Weights of a small text-conditioned image flow-matching model: muon at rate 0.024.
Rows from block 5 of the text encoder, named by matrix and row number. Rows with one number belong to one neuron. Each number is 500 + 40 x the weight over its row's rms, rounded and kept within 0 to 999. All counts start at 0. Numbers have three digits each. After the name is the row's rms in percent of the matrix's.
# fc1: MLP up (text_encoder.blocks.5.mlp.fc1.weight, 1152x192), inputs 32-63
# fc2: MLP down (text_encoder.blocks.5.mlp.fc2.weight, 192x1152, transposed), outputs 32-63
fc1.396 092:537490441443500484552535555475523453514471478546582520461545559533457489540547552494479468516500
fc2.396 104:514537497546531552494577506582413449489504457556469511487457437492509520510471434514534508443477
fc1.397 110:480472458446545514570481400503541415476445523469525498487488498442497457529523420554526498545515
fc2.397 096:514497472525463526421505540499490490511480511430508509475504557457507502493452433388471502507545
fc1.398 099:584496488515505515546468517544574552472539521462526457534456496539433517473505402481474568476475
fc2.398 097:531507570501523502585472550471587542497490469496499515469490510446525467536503485512559481459502
fc1.399 105:520563542553523459478483509524527475467510497469498505500381544482525463488537511481383467549518
fc2.399 100:510468468517514538525478501551565494493491452555480397498521563547589494508509449556490514487482
fc1.400 100:469488545500478534575501562472460463530532518503413565558457499494458476444491503513584532446477
fc2.400 103:459428504507445503487552466515510506507481569521451487509513514479483543463459441516529488478448
fc1.401 097:546492478448508554550529485525541544557532569495510457462516526531554484512578494522467468481437
fc2.401 101:493518468496550459524567461433489510532483536512508508473518456501475416462437412480469526518525
fc1.402 098:472465492486519506516496498556493479484520530526564595585495491530495500481540530530563516493514
fc2.402 105:522461465464573526492536553586442438437503587486524472464439431495496477559522499528543506490473
fc1.403 097:547481465525508530513483450472491520589424496508495541466475494474482499468471486489498500475441
fc2.403 096:479482496483447508467507469464507515490509502538479554479490461420477520536518467508496477365513
fc1.404 096:478494570481472453524478478540515446512441582529503528503398480505492474476576499527472461528506
fc2.404 090:487529536479460535542416499563499501495508480514479509511501443467524531483455462547546419450494
fc1.405 103:570486531536479583501573518510484473452514490518498607477544463483571484432549433457523545504509
fc2.405 093:531454477462516585512530528521504503592430530464472511475544544517551541475454515482538512534545
fc1.406 105:501460574500429447549486456507487538440549480467497604547390497429583465469541569475562518447510
fc2.406 102:552488548555509517553563537480556535472507471598507519452512466487510524506531503456528416481544
fc1.407 096:487459547467524495541589491528510478442452491442477478484415414570445503484420540528531526516491
fc2.407 101:506512527491516472487466517495498420568509530523494542470463515641502516434510501494474519480552
fc1.408 100:583590458475449489541513488514497470501462476517515477539556452480513444446568437575555520473519
fc2.408 104:472491565578451479462499473496528547532472477534528490514567488567497436546453491503493564475506
fc1.409 096:504477521549515521540489529503548487556513488545524509537437509404404545500405566448503552413490
fc2.409 098:485488527550586559483481453530502538547523532437457512501481457573526528535517511435555450494437
fc1.410 095:503493487415544494521499474487500506538554587487467430437495465517460570456539492482493434508429
fc2.410 095:449490532562456564485458512411499475450521471529499473483465570524448547525450575462429490445519
fc1.411 107:533470529519447531514545562452549497520485528537481517481518555480459484519442444512507416552439
fc2.411 100:571526441528559476562460496464518498457508419560547477558525467482450528453522501440483430482455
fc1.412 105:499519467525593534554456488452484500498442476432563513500537548556463412473515485430541496524506
fc2.412 101:469538512528453443449518474453494501419492489416481508566538519522530442514460498476504475564439
fc1.413 103:535563433503483479591465431514516505412512468467450488551455436514497439466495479438508457490464
fc2.413 100:399428553498480472570462587499538453421490535436489561514600513450492452555497510502485488474516
fc1.414 094:541524506473467550482465443486480487484523465534467524542440536527513482542497555546460501441467
fc2.414 096:516542515475495492502542489497568535457498512465453483526489527499445539499572465498470543462590
fc1.415 107:508526421522386563500504469545519526495545517492542593495465540497457489482523471526449513501476
fc2.415 093:538461502488510460492508452530415524507525529458464476537537495466512491586552539511542548532526
fc1.416 101:592435460456521474511539448528488452474566483525477497520497452503461579516577459429517480524541
fc2.416 103:515581506566543456518557523535452546476439559424559484475524498512521445508501453467398522489495
fc1.417 102:529441448503502460527490493494536521545498505531551510525552506433580410506471488496558539482506
fc2.417 094:446499488434511535554460492518481485472476495508500509439476544428493527521479472530502458443540
fc1.418 092:405473502505568465545467545470516488490489531532509463475453576490477532504508498475541465494508
fc2.418 101:550530504501533523538462518539483547517510513524548488528546534445490471526471540476524450454494
fc1.419 104:505485528531520476541444479452448510610527522542524526474497503567490514489508520493494506425563
fc2.419 103:577491483462563430532518559468450552468513482502485511473508573486516519502513503464464471516579
fc1.420 103:480529457453537438530456477535507454504512472508546385535551479489549527437495507423482454423574
fc2.420 094:527463545534524533493448523496423466444577451476608454484444549485476496599484543478477469517387
fc1.421 098:532488418495500500528455571457486491494514539499435522465519558512469524491504506493441451573538
fc2.421 101:513498485566433526503541547536485501527499515547485508472537523469588521494463487532417513501468
fc1.422 097:478499584457518495481449484435507438531504478478511490522488563552466513512526528446455508470585
fc2.422 101:451446479468574464540501580518484437428492479520484518454591484530465489425529546499565499496483
fc1.423 102:502474512503512497473445543438498488528470537508567551526493473531469468521552489524545443479477
fc2.423 101:502510444565464496503518491472479465528545525393411538515532455496528561532513491420463572493481
fc1.424 102:473584478541422446524523537505523560539573464443453485515520614497491519468508504475530491558473
fc2.424 109:494537518521497545531464570531484521517533487471539539459570422542469452478498387488507532435552
fc1.425 098:465547515519549547513532478523497475477494539552499517531521544459551463441568501517529479512520
fc2.425 097:487467519466495551467551499545532522508538479534457484473444486465567529544554568471460479531482
fc1.426 095:508460462428430557496488495487455468485474508499486467530545447500494472475509507442472473581463
fc2.426 091:469571515486561465511481479513525519489449493407505520455575530492498481473509457406423458510500
fc1.427 094:441517515455468497488518526454505476470468471577518484493462464470440520521524506508601489517535
fc2.427 093:477563527501452506519553472490498548501505501524573543530476455429512479479436451453394550474563
fc1.428 099:466506528483444470544515447480469489514532566463598548499479503462461528484497561418521478463497
fc2.428 103:562528497476534404551508535538497497442477508513479476421550513554461506509573544394536482431496
fc1.429 106:511550457445458508550438501467482465596438461512545433448528508513437437587475464488414544524496
fc2.429 094:481529485453485536478433588486521508493531456507552505509478517416492443522426480471454492420503
fc1.430 103:454447455528525530438559530590525564424593504466446499590460476486432483565476499515441431445434
fc2.430 099:472588576511464544480456560563474492494505537492495555464508454574504534460499530498461459457432
fc1.431 095:525465568394468487508465529514444458512546480512468483475533486527549465530519571471492548515546
fc2.431 100:497518513490489574467474458481401472487409449408521522424519499537497516542504482495541497533568
fc1.432 106:484525467561504565431496499529403451478510525484506477518480533508498448592504527510516470462534
fc2.432 100:498463473498448490510512568522559464437555472473507544425584450502500554522477480534432529544453
fc1.433 098:526415505480476525567498495494510541487499495460470503469374503478466479418573443511521507502499
fc2.433 105:454434525442540551477529536533508502460533446449487461486505495503525512529517493453452499411549
fc1.434 101:512551539493477447462505508496459533591536520537474488499410531503405498512547479504510478533431
fc2.434 091:532493465460524478516524507474497461487483495550398500445482472524488506459532531428534577451507
fc1.435 104:440511507512591477545500593437523588494532416502433448508395528511521524467523481500419494488550
fc2.435 099:480513505586508510514509496462493494515488502515440541479441531484515521508526553469493554520486
fc1.436 097:433415576501496540534512471509489449453548547459420516544471525509528553481463456484512473467555
fc2.436 103:444520583536499556512488417485486513555455560555539511474486508463447498530560520480475479546533
fc1.437 098:543505426506498488474447447536545507533408553480529532480513478499512425444476467480529483533529
fc2.437 107:515495526478544511505462529541474490518577544514481494444499411505556505573491527442455473480536
fc1.438 097:455463559580487486515575504496488490522523457507465521487487568539559508579447434504519502503451
fc2.438 105:516594476425562510510504536468497496544488514529480450534485520488476515480446471497522509510443
fc1.439 108:487529510516448484434481554476485502528514519469489568514498472483467530503463540528568584485521
fc2.439 101:427494502458544502431444528596508488476488495522537483512473484509408505486469454503441507494450
fc1.440 094:408504502478476554490425430469531496467490499482539548518452482548513447459454395515458523528557
fc2.440 098:552541485441458451447497542511487489557440460565482505452461512514443461449459562537531506420443
fc1.441 099:521562507535514458535535551516579484520484497532451469473541515534547471437541523480470511528548
fc2.441 099:486438558437455513509542495506490480545527484590491458495512468488519470459493477483506470521505
fc1.442 105:483473526480445532453527462513436541546503466551463424437569515543530511517432502505521526546497
fc2.442 098:509519498563568473564488529518556470531568466428456565548477467540510468490462524480484515443500
fc1.443 097:482542487438591489553491505546518488514567481504388524468493471451446553516553493479456509475489
fc2.443 102:430512565489469555578438491505520481493567509518432501456543567533575529488492528534481487519446
fc1.444 099:536518470546475523448496535471566514456537368487407511510517485409451502536472568510485490507471
fc2.444 094:464505527496495552494460483471512430554444457571510552466476565516476519507520423502500498449495
fc1.445 101:469448455494511581508490469560557493513550507527480518531422495496450566571419469558520552528492
fc2.445 099:542509566499511538472536486537461468472503579488484468495450503449532536403456474529469523479518
fc1.446 093:536575521517462430475544484491471452473479571454492427509472483561473554542473502498449497463543
fc2.446 098:541556468484530504470492456539469548542474577477565569500552558457508524488478480583395508513568
fc1.447 098:494430522489495514538500509488496530453461589517581498395444508517404476505553459514507506524475
fc2.447 111:530522482479469482536524518511502503451470508467469470513532547532484540494519544427489485499494
fc1.448 098:408439555484463550525489514515532508554516523489553478498576486466443471533484544453428468505520
fc2.448 100:505462548443540538557469434510608474527581486528540547535492536525464444401514526473412510495497
fc1.449 098:517479479475537507533487578462484541560488511537508556592535458497534486473537514429446564485504
fc2.449 100:407451418495420554523514480569511554553533539521456434455515503507547455525477504462495489534513
fc1.450 100:518466451493528529502526460476465515475508508508427513530488458463480445481489472425511523562405
fc2.450 103:516489408514537552487501572421518484562496494401475525520513508546484541553546560486438466524472
fc1.451 103:540496554581528496525522391425464526501496460456454511469480587536478474474435444467529471516544
fc2.451 098:442478438447462460479563557523462468500504506505490514486429491488511493460495477528511533465474
fc1.452 089:517534487473463454499460440468511591480493491491458475473496436574456473421552424437481489551549
fc2.452 096:544496466466509566512530460507551484439478539497604439496463483536493503526538504493441452402530
fc1.453 099:560446527493528496477420468463555505531485521525476387451453518534453477533408579494493553478534
fc2.453 103:489511519489484562503455489480451511545564540505481493523466515475441560480475505504530479479455
fc1.454 107:396518540483551467525465539603535477426531520549531528436458502467485481496503506529497446443497
fc2.454 103:495567481552516477516495485470529439482476455439526484455484454556512471523500524543526469493536
fc1.455 106:460521468506452542504489539467470458512433424463424538464542450459524525532493473453537499571520
fc2.455 102:468562551497494486523527514532435475538496472513503488567501500565469529452502517522543523472547
fc1.456 095:459547500487471478500415485459405550512476535514514524443442456461475487500472444528556525499444
fc2.456 093:450525464485530458481540469523495523484466478586572512539494520565540458507434446530517520526465
fc1.457 097:500458536508512506533512541489463459491549548449438468476446510522460523518446502507508545444479
fc2.457 099:448472451522488461510539527465512536513489508532498500508518440516498509505489524508481518487437
fc1.458 094:561469517502450477555448508500516466500461528494495469496498471476495503456579549554506497488498
fc2.458 101:553531463543512532411504520527483492545486470504499549521476496472512544504478453563505468473544
fc1.459 095:494540495458508527512489532429420512516477525471472533528422498573513569457484454516502562546527
fc2.459 096:528504514520481453500491523528434525456525484528433558419488524544458590484503463579457499548500
fc1.460 103:538469518579479452501460524546423541469464486445422495533476549545481445515444543437480465538539
fc2.460 098:469489463543451428509516483517484425508451503539509522413548569528523567472501516509522499391473
fc1.461 103:496508483536524450500478570521530478444420476491555452529497534508491458500530507444533482502474
fc2.461 098:496549445575502535509423476490546463499507496442485537477474499484459508461511465528497538472511
fc1.462 106:491502513467530473531477490522483547507458562412481497569495442474544471459503550495559507531511
fc2.462 094:508487545461490560517489542508512539486533459483486412483470572485551400531431517467551550468492
fc1.463 096:478510538473462490479552471516594526495473516443569563451494471453477497543571498366433567544521
fc2.463 095:484481458521508437486491495499518544487548534503477534477483542465548578447532462508576515516542
fc1.464 105:582421527472507519493519516478472500475402562524457502511515474510457476574521474543522510452555
fc2.464 092:502527432484547459479561542443390526487496543491463494526497538543514551481476448476540460535479
fc1.465 096:584512478480466501525572561477527518590461482513543538509543540564545529474427493445467514456513
fc2.465 103:511519480557474528492434483506479484492494522479497503519427577509411551397531523493577500515551
fc1.466 093:477484438448532497428514508489511554539512432465528451470566515527467429545500465470537529472457
fc2.466 096:520564465573509600515542552571491481528515444478535479431570438564519475542511487490475546507478
fc1.467 101:494528524477532493488457523582541437507563463558471468425463512484540495490511468503436511456488
fc2.467 099:474520490498407446526485501514483563559469569407537544473525555482550557505492490510531485506547
fc1.468 093:425514460573501505502448555578490457457509501491531492402491476458477442503465593459483491513445
fc2.468 112:487470475524577530532551473437521526508460394454504446540465497487514562469480481473511573513560
fc1.469 099:475524494479544460544517478505513539531535457486453484527463584514477430489432543455485534464471
fc2.469 095:515483525460579559577484493428499563551473499487532476502501541447541465502530505556501463481433
fc1.470 109:537517421508531491501461532547491514582464481498486561529450527508496508494570489540438501594492
fc2.470 091:465526464534481467466498532482525484425518473492512432422505453523461419508494496516563445490537
fc1.471 098:474458492529603437471552523502489502489542495536521448550513487467448420469549495496432525493427
fc2.471 107:531453543501416550534466586514540434562489461545530532462461492533533583485502477497532449568546
fc1.472 096:441446419479434452478513529532582471543503534521458516453498498523529545430516460496452431524465
fc2.472 102:504513446538509534572493481499450463493448492519533452450489481552455462433560470507429486485562
fc1.473 092:542574502446497514540548542559431536504437524520504494500455430472518501481513503550510560583496
fc2.473 095:433572464498539466531467450512556469539470486510498504489401449572482490478517469512496512538509
fc1.474 101:479442485463516530434526510556575476562511517466452509562503495510480456494500528488450444457583
fc2.474 100:495490586439485482510530449526530569489482524431510515591570490495492476497542488533495474528468
fc1.475 098:549453567506534447464460508538558503517455446496470428533541575493488507546507558466575465490517
fc2.475 097:466471466516466429466486606516437491564501542474526497483521507542556522472460420485593482513537
fc1.476 093:550506527476562462507501529504504446483449535493460529509517564464529518439477500523560522382543
fc2.476 099:502453504468501437494506468575442465547516484546560534532473503502447456566475525487506563482488
fc1.477 103:517544558514462476480499470499536506477471491511519472595520471575590472471488510575520480545459
fc2.477 093:574475525460397453556509463461504452480568474522497466483504580530501485474507465463451478528451
fc1.478 101:490429501507559501496409521545561457489489479443536577505531464505481473469546517468545447497534
fc2.478 100:490480461619532458449463526522521484537472471531495527461469484422502485462532516543515568458537
fc1.479 100:494528447537504439476535519507516546518596462531504507514566534595467544558455558477424480490505
fc2.479 096:455546473465510548479475487517468500493459516480560393529458621475462563465534564469504453562592
fc1.480 097:472553516488487483557516478501556544509567541472591474457486531503478536518504475511462496526526
fc2.480 105:548539489420434412499531539499472494479524482492501531535547486518579529470518487462459482424440
fc1.481 091:535419475544520507545552508523479440476533523475505533492414492490499481568507548543423545431520
fc2.481 102:458487557550550447506461465516467559497493484472512439466512531463491545467486500474452478471430
fc1.482 109:423504473512506465469539566533479544520483463446434481470532555520567585391465556453508487505533
fc2.482 098:479443527472471477439512451460530511418533535529527510567519524508511491484507478468496541482543
fc1.483 096:532535481507500574516512412564480543478495460582503551460524492449428525439472556523498485505598
fc2.483 100:480513493541511566578473487558517448423469542439517566554480523522473395566515562453469524497478
fc1.484 098:526499566457490475467479526460505542466501544496504528495498453506476508404391523481475456577465
fc2.484 106:493544471542517567486502436535475475522541487461498512451525474562571546553505562565507423528519
fc1.485 097:477508509500524534493515472493486428536508466515481477476406559470502376528432560470472509528547
fc2.485 098:578418451507522497411506484488458510454496523460502481527473519537462518555498480458489481454528
fc1.486 098:495455532523534444554495529511536460516534509496493507540409478524523474499456525426479501492514
fc2.486 099:450442543558546499517481537485442505496427497469514591460501568543460486465478511524534597472490
fc1.487 094:495468471500498537446505540552484438547482504519445515516550516416478513511448484381511490472470
fc2.487 103:414511504482478482510475472525557508456390527579496469495514499444473417508452469530547538445497
fc1.488 094:564506562469507520526476481514468495528566566474542489462528478557507449526465583516543398558436
fc2.488 093:544492454462504469523408420488509544516471459479495514474488487554470493550512557493481492498486
fc1.489 095:475543534477502422455517534512532477515497459500517494529529548459545496459414497431447502512446
fc2.489 097:492484544448508534453514584563476536491529595511472512405502500461533473480595495452460527510418
fc1.490 095:496470460489467497492496566442471524501500449537527498436460527496450521480452589489452474540555
fc2.490 095:506436445498489545485551505529516481510472505545441444508539471530501448526446467484534512447437
fc1.491 097:583487419507492477478429487488531455551477529522516498478476532538519497582499533518454468492471
fc2.491 108:504447578513520454495431508450534554511469490550611566551528465511521546522506511541538480603467
fc1.492 099:585466475495478490527609486468539486536487557510544533508521476434539475659522489495516487532465
fc2.492 096:538530448459485503456460420485517520562486530504497456414497558561427523507509521530457493560528
fc1.493 110:443531502513466482463469532462502473564505543490519536506489473532512463553549455505515474465430
fc2.493 098:494514488403512477514507511524472510472528512528605418518438520521517450491539518525501530515486
fc1.494 093:433465515496513497540426569537500444463521572538521470480533519570536490484508545401527492465539
fc2.494 096:486509533523484452470444443516463566524501471474502537527485503460482514459528509582554515479451
fc1.495 101:520516501530552484541483625481530496467487501513526417436468514456467534503580499533544474484477
fc2.495 093:486443469525554517456422533524530515551504524468502488518545484590473577404492423534489516492492
fc1.496 095:439512546561555422509503508589536479525442442436483494534533543565480528438542538516559489480470
fc2.496 096:581532543440515508560470438517512501607518528425532503504541594525502538501481433534495553506434
fc1.497 096:447535513477518547518423559508497490488499555533509507508429550479456503516512553495527464452551
fc2.497 094:467525565391441485423532473578472527550466525531513564495446460435532566523537501519454513424582
fc1.498 107:517509533514498521500446469418546490471480472524440514497478429523530449588547473531513535411513
fc2.498 088:533505406435528468581471517526561431490481498533469525500502489530557533590460502464495472489491
fc1.499 102:523490516589556506480530507509485504493474464483555449437586478511504526569450592521488525430600
fc2.499 102:510476469508532528512437428536483542571476580473498535478480521511494584480510476499526491485566
fc1.500 102:437513472528493510558628508445524471436517477438454496483543436508446521523411496487549448566510
fc2.500 102:461487492476540460450437461516507493549558463439489469462458499505469521542507423474545453448482
fc1.501 108:446533466532532453453484547525576528451507475504483463456499505419555463548450503482524447517517
fc2.501 100:477477464519460624485524514459453521513507492479572457471569529474535434519478437422524510487452
fc1.502 099:477505501515444486509524461484594552477530489487525552487560448555480540469587500434456556458474
fc2.502 106:548449500455534494498493541489486581471512489474505526448500481543502492491502546551499521529570
fc1.503 089:446470455589496418542508409490575522526453587517498501536439480502505465484464543458487462473473
fc2.503 108:525538473490550494455553480547432507526514469486507486496534558490503527520494481605571457406558
fc1.504 101:471467518508435541490471557510507462557494518499507472538553415521566510456450554571487529540523
fc2.504 104:418444463544524475525430507418511545464552451503545519487435470431519455521506471474510501531497
fc1.505 100:511539548505611477467508470562430407450538504492549534515472505459437477513529512515509473481522
fc2.505 103:453491586487477536520531466485447523498501461486492537481487488512494494486478571564453523541558
fc1.506 104:475550541515489552493573516470431539490530444545476465503513503568399499552514466576476478555502
fc2.506 099:504551472445488476435488478526441558484349514481488516527512467549533479532498547533466472510489
fc1.507 087:502438492529497423560475504443479477498436491567531450467490467516545576444444531470492570498530
fc2.507 102:483504558558525510506417512538517461479521510558523462533527465444576470538518451534493541440515
fc1.508 102:543498475490531479514593435459518563407533488575548538480456518428534463527464538483428562503480
fc2.508 106:519493440415498516524476475490457536515444484482479475524525566501493516486519503498455567442430
fc1.509 107:575552523523513578473488529505550452456436489563504469493501493545492452502536514491512469515509
fc2.509 096:400464464490467451513440470494516484488521490531542550498548470499474534525438513492450493545432
fc1.510 102:566467517479561503504479494556515486449529478472520478504514495439491465562528509489530489451470
fc2.510 105:495472484472496467483558494549477532462471533516496463512442478487497518520474498470465519496549
fc1.511 097:450486508496441498535556502452525440474511522481620525488549439518549532418512520520445514535438
fc2.511 099:522447448490541463513579567471458507489618495538463494524508522489470482526527509492591518468471
fc1.512 103:481498543581502472550505567553513488454433539563492468437466485497534508460506434549549525566464
fc2.512 102:489475542492609549526438456522483563536530498475520511523551476551502574433484528467490535494420
fc1.513 103:504470489509500539469539531475460448565497471435524541536496515520446486514414526513481477510504
fc2.513 100:436430472445514496502514459540481502480495527524544385467524452479474488540457480447488486466555
fc1.514 104:449510485479535536486445498543591497464469493519456523512513554405452503406565540456531460545515
fc2.514 113:533448475484556441549513554507456502542578465486517494569472563548530536544501516514444465478506
fc1.515 106:497474511420429477487547519444492526515575510539528470476526558448466463527506528545521454562562
fc2.515 107:466519519517516522520534522492512478565509448413503474565569485454492485506458485506523580480506
fc1.516 100:529521482499500523541509541557534467491520533557549433536587547523477531497420507562517456568413
fc2.516 090:536519537484460483499497561459485515511493518533469519509472505500549478517449490523500461528488
fc1.517 091:482457468473509491503495454514489470477473479531497464498482510456440527484557543494532477513548
fc2.517 096:487497464458505473470562427457503532569555550470514455489520443540554518480510445505497465502416
fc1.518 102:501428470509440501569466517501547420467427513501568531499527483490507540490446519544515435512459
fc2.518 100:428513411474519480486425536517470449484483464543450498464490522447464482509447521540483460476491
fc1.519 100:547453392531573537500505592469489514514498476559504451470486430444471477581518506447516416510494
fc2.519 115:442419545443495514579496501456496555505567547486478510532534450499505552531505468544540505513479
fc1.520 102:462502479534495484500414508400535480461526496458454458497503525505561450470551425468514476528483
fc2.520 106:573448567516462508519452449452477432537431454508516486511510502461556549473504488497574411549556
fc1.521 097:517511492462463448492556543510429456464450480441476402517486583557476518486517499470555487506493
fc2.521 104:497466512508474448406470478550475498554497492512499491508521527414515466547417455447470477472504
fc1.522 107:439455487552539534459507546631518466508490503491423474462507545508492486565440518500470474483482
fc2.522 097:452519509504484509461469442444465530492485503563508578520424475518478564555477535463465457473457
fc1.523 103:472522500461511492531490534465509523448426524521435498515460477530545511504507518496473455571478
fc2.523 098:520420544524459461520491441477492524579483498493543512543559508532421501528603539487427429534527
fc1.524 106:515537417533473500498452568446480444522484543492489510503455524480555510532547545476413501561562
fc2.524 095:537493526531476469424551558474510502531469540461414469493498507438505390516478534519417495483509
fc1.525 108:457504489432484557591535460469474526497508435492544482553575487486458502530470544451535450451492
fc2.525 096:473533521487532523496514471455541487512464452559545573539551468485499508480539451564529557525534
fc1.526 104:534441501512553448512451536529515524526527477485440477472488438502579528495528529517486523529451
fc2.526 100:507514517458439452542442537498525463481530501516470498476526537489545519517485429488466450525492
fc1.527 108:489481472428482510563515440538542507522550499534502474496493478488563404491421596531545512433491
fc2.527 097:438511433552549532516523480544420485474483538497422530481447506460478595490540478407453491571538
fc1.528 099:523513565480544523498525418509475507572468555483487516479465559484495429516434515536452519498503
fc2.528 100:483467475421449462562485484455434476494522480529520509489463517555481516497483493514531505553567
fc1.529 106:476520441472545516496531436477464488473461512536481498505435553484445481534569494513507492540456
fc2.529 102:520579504452495441495570508410509444492498412491541486396493455458495482554489533509501547552508
fc1.530 104:531471429468545436473424456516462490471560515465484544494498486492517528478553485561491479524526
fc2.530 104:477474449508482474481541427560595468517503528521524573447505500500534455512525459489518571523516
fc1.531 096:529551461496570506487549453490459517435465518480507546495447516490494524479471472524523447493570
fc2.531 087:495497540504520435585516504508438506410442512565477539518425497421478449498454488474550495556500
fc1.532 106:481448467530448487507522459499498480475526562463521443543497443496519514489498477513510462495579
fc2.532 106:548539480549431517591524512504522426498534503538497512493443492591457479524464510550459567553441
fc1.533 097:490427474535547450532511460500533532589446399471490488565479548471515462503446522545507513502476
fc2.533 100:516529546519482464442506516515567471468462559462484431553471469436430408470456523516456459511566
fc1.534 103:508561459503515509490543505514583501502557459467508560543520510474449484536513467492476534520550
fc2.534 106:457479541530536453512502530512453466504497506508465544520460470486513450431542492543493508523483
fc1.535 096:474527499492488516480549555517551472498520509566525501529450491491549431488476480471501482559499
fc2.535 105:462454548525562437469523432554545416440435509566469492451512511550526546542527479447465574498420
fc1.536 095:415518513516469532580437474518475580481497566551526499543565467507555500465501610574526498521538
fc2.536 101:449547501468530503428472481480452468476502515492508525497476442542461512517537470454446478490507
fc1.537 093:622500491533520555505518490503491454559573432475497487456478488485552444536556564493491500448523
fc2.537 094:522556497527580502562558433544436565552488455506539551523506495541546536529484577531509465522497
fc1.538 102:459489526538532456405497436486540505488503456527548540484502515551459496523451507538500456503566
fc2.538 108:505568589486509474485525461608537533485535484491552462494467525586465545523488429458509555506496
fc1.539 102:500452452532480519511508462460555465479511451489481522516452496468455461514506563548483468525550
fc2.539 099:472496518470515513538495473530561477504554486454537493489539491525430516453533458546490464495512
fc1.540 098:412474526511509505430478489428569518547433554515479456530410461592517463518428496594433510550540
fc2.540 097:447479495535436570498518422503429547483503547480494527598549506523517434441463475464515492459487
fc1.541 107:488502487423469524437493500458508505520553568488551474510470527529568511463583548409557447570518
fc2.541 095:455546520523533627457451508503488527490507509475514528451532474550525511512488465535464542475524
fc1.542 105:521518468518508501484524529454554544500576433517413504489479419433458536447463525494447449455547
fc2.542 112:493473544476442492524447410477541497477470446581506500498537472573473504490517483514478542456493
fc1.543 100:514580510483472411528417538467504485457521475466492507516488437432437474557497456456452501492483
fc2.543 104:524520494467519549508487508471533601515532493494542406521471537461577521529499424517488475494426
fc1.544 097:487487516507499571555539567484528594466447490455498407458463539394450477499493498483487481553513
fc2.544 095:514484508530532553483563413413475484533559513547506494462504487592436520449500497462546429502523
fc1.545 104:482452487562517462599435528502420482512466584472447516494566525509474491484459573605489500495494
fc2.545 102:435460531460466466486495435505482500540486446483499469502444547455466480466507484504521490545544
fc1.546 097:497495502560452500519463438456564529452461486546502498494456509492544514532534513500566515531487
fc2.546 099:486550492512493480487455456538520501497578540510432397504474544505592492514536478506480488444539
fc1.547 100:449542425485509547498608475504497499457616495503524499489476509513487503528524567535566493438491
fc2.547 098:411450501492570529477545529506506491564480557572497470410564563518501499569516465552457507452455
fc1.548 097:539438520495485526496468486449508519509490499523491605465467473498451510429455557512478541555462
fc2.548 100:545488588442473535465546446537501584536538593556497495434489467502529461499472564469514460494531
fc1.549 100:494484483564499544459446560557478513503525508455459384468499517516540517492507414559502509519444
fc2.549 100:513473477509504488580558475485515465490470480515463481468596531522518512475459516405478498485510
fc1.550 106:487602509433500436533455498495479471493491518488424479437503480426460525504525392569507487480457
fc2.550 107:473482493488510536474480547559506550503536459542560480453514488478529490534505441503503527531535
fc1.551 100:519517425488575452548526466466585513506567460449439509490491485452543458524553474496524540516493
fc2.551 093:425487567587443538561497510521539488543465449535493509508462465434490544474512567525499497499534
fc1.552 095:518526474501469432478533468517472523518557440467564383516485579503446478513549428525534485510520
fc2.552 094:528479490484477488517482414497468566406487460525574554475406556502521508475496572497496474442415
fc1.553 095:480531537553487460507527473487481509454505475468509488487421501502496540549577489515480529483456
fc2.553 104:451428469492416506404467494572477442453548539531569472559526412467461484474563507477459445545525
fc1.554 092:552520417525487521490584452401496438491512510463482525517441467484510423499488493545442564478570
fc2.554 095:588549599430493504549495523563504495423501470580499543521442496482518490497510525505526567476502
fc1.555 101:527482494448452473541456485481497511437468555522502526579514530464517503495491560487476554453504
fc2.555 090:476437401551507562458548532420403433522590433433439497486476492546506469517401500488475447530454
fc1.556 108:512432420593506481542512469428434609491557472479532513491473451515461475563533516561499498482475
fc2.556 107:528459509463466513453512516495549501496526473528450547461427507513532464523467500525463472473501
fc1.557 101:470450534523560517499493491408546444461545521447539458471467465486523484490572498463470521523436
fc2.557 102:545496444541544472467527420505441524465530509489500457470514543453451455503444530497536526522467
fc1.558 095:417481499577485513546484564473435481521557523518520552489532459515523507460507461462478502462524
fc2.558 102:465506514485469532474403427500485471478456531500516378457455525545474487492473445507509546509477
fc1.559 094:472463443529493544538542498522553497453454472534477432510510550443471544429584512420444454493576
fc2.559 098:536450541541482454508582520457465465513530432510567519573485529460541519492470480463501454457483
fc1.560 101:526481516515452496468613442504524530528445510406396519474570526527489495466510497487559543511505
fc2.560 095:521494446525533463500549491417481582507386594473496482461543487555531479605512494523448410508482
fc1.561 107:472512509421529554485563550508526513514572489521524564494530508409547449491495432552457509442486
fc2.561 100:550370497505522504455473532526493569509574466539504498475528496520531520488515553487458525454480
fc1.562 107:486472510451532501470547474492471489496439477564556474566517561520550456625528499569461467499502
fc2.562 097:580468474498544513499475552518503546446437518500445488448498489527459514457505575571480514463487
fc1.563 098:565543526499494508504473437495454499505434451494499488479458454474476534523498556476464448463523
fc2.563 105:539490495476530492476490473518493487467525508503507522515543465461512526526495533444470464543515
fc1.564 101:527479468515507527520513470497466519547517505483471513446445502487482497493543460487491501539468
fc2.564 098:548500529483497476536460579472450532475497541567488565487485496477506457432494469582502465468510
fc1.565 094:500496474512544496420531486513561541434445504453479509502457502467426480484552489554518506489467
fc2.565 099:494481577529499448485586511525443509502482447527557482605472526489542546450530454545483482502515
fc1.566 113:515527516554421424520520450450518516519583519542471490559508479482483523487472526534508469480515
fc2.566 102:494475511462522553544492491525508444521511534500486532450573589497515495489488473531366461481481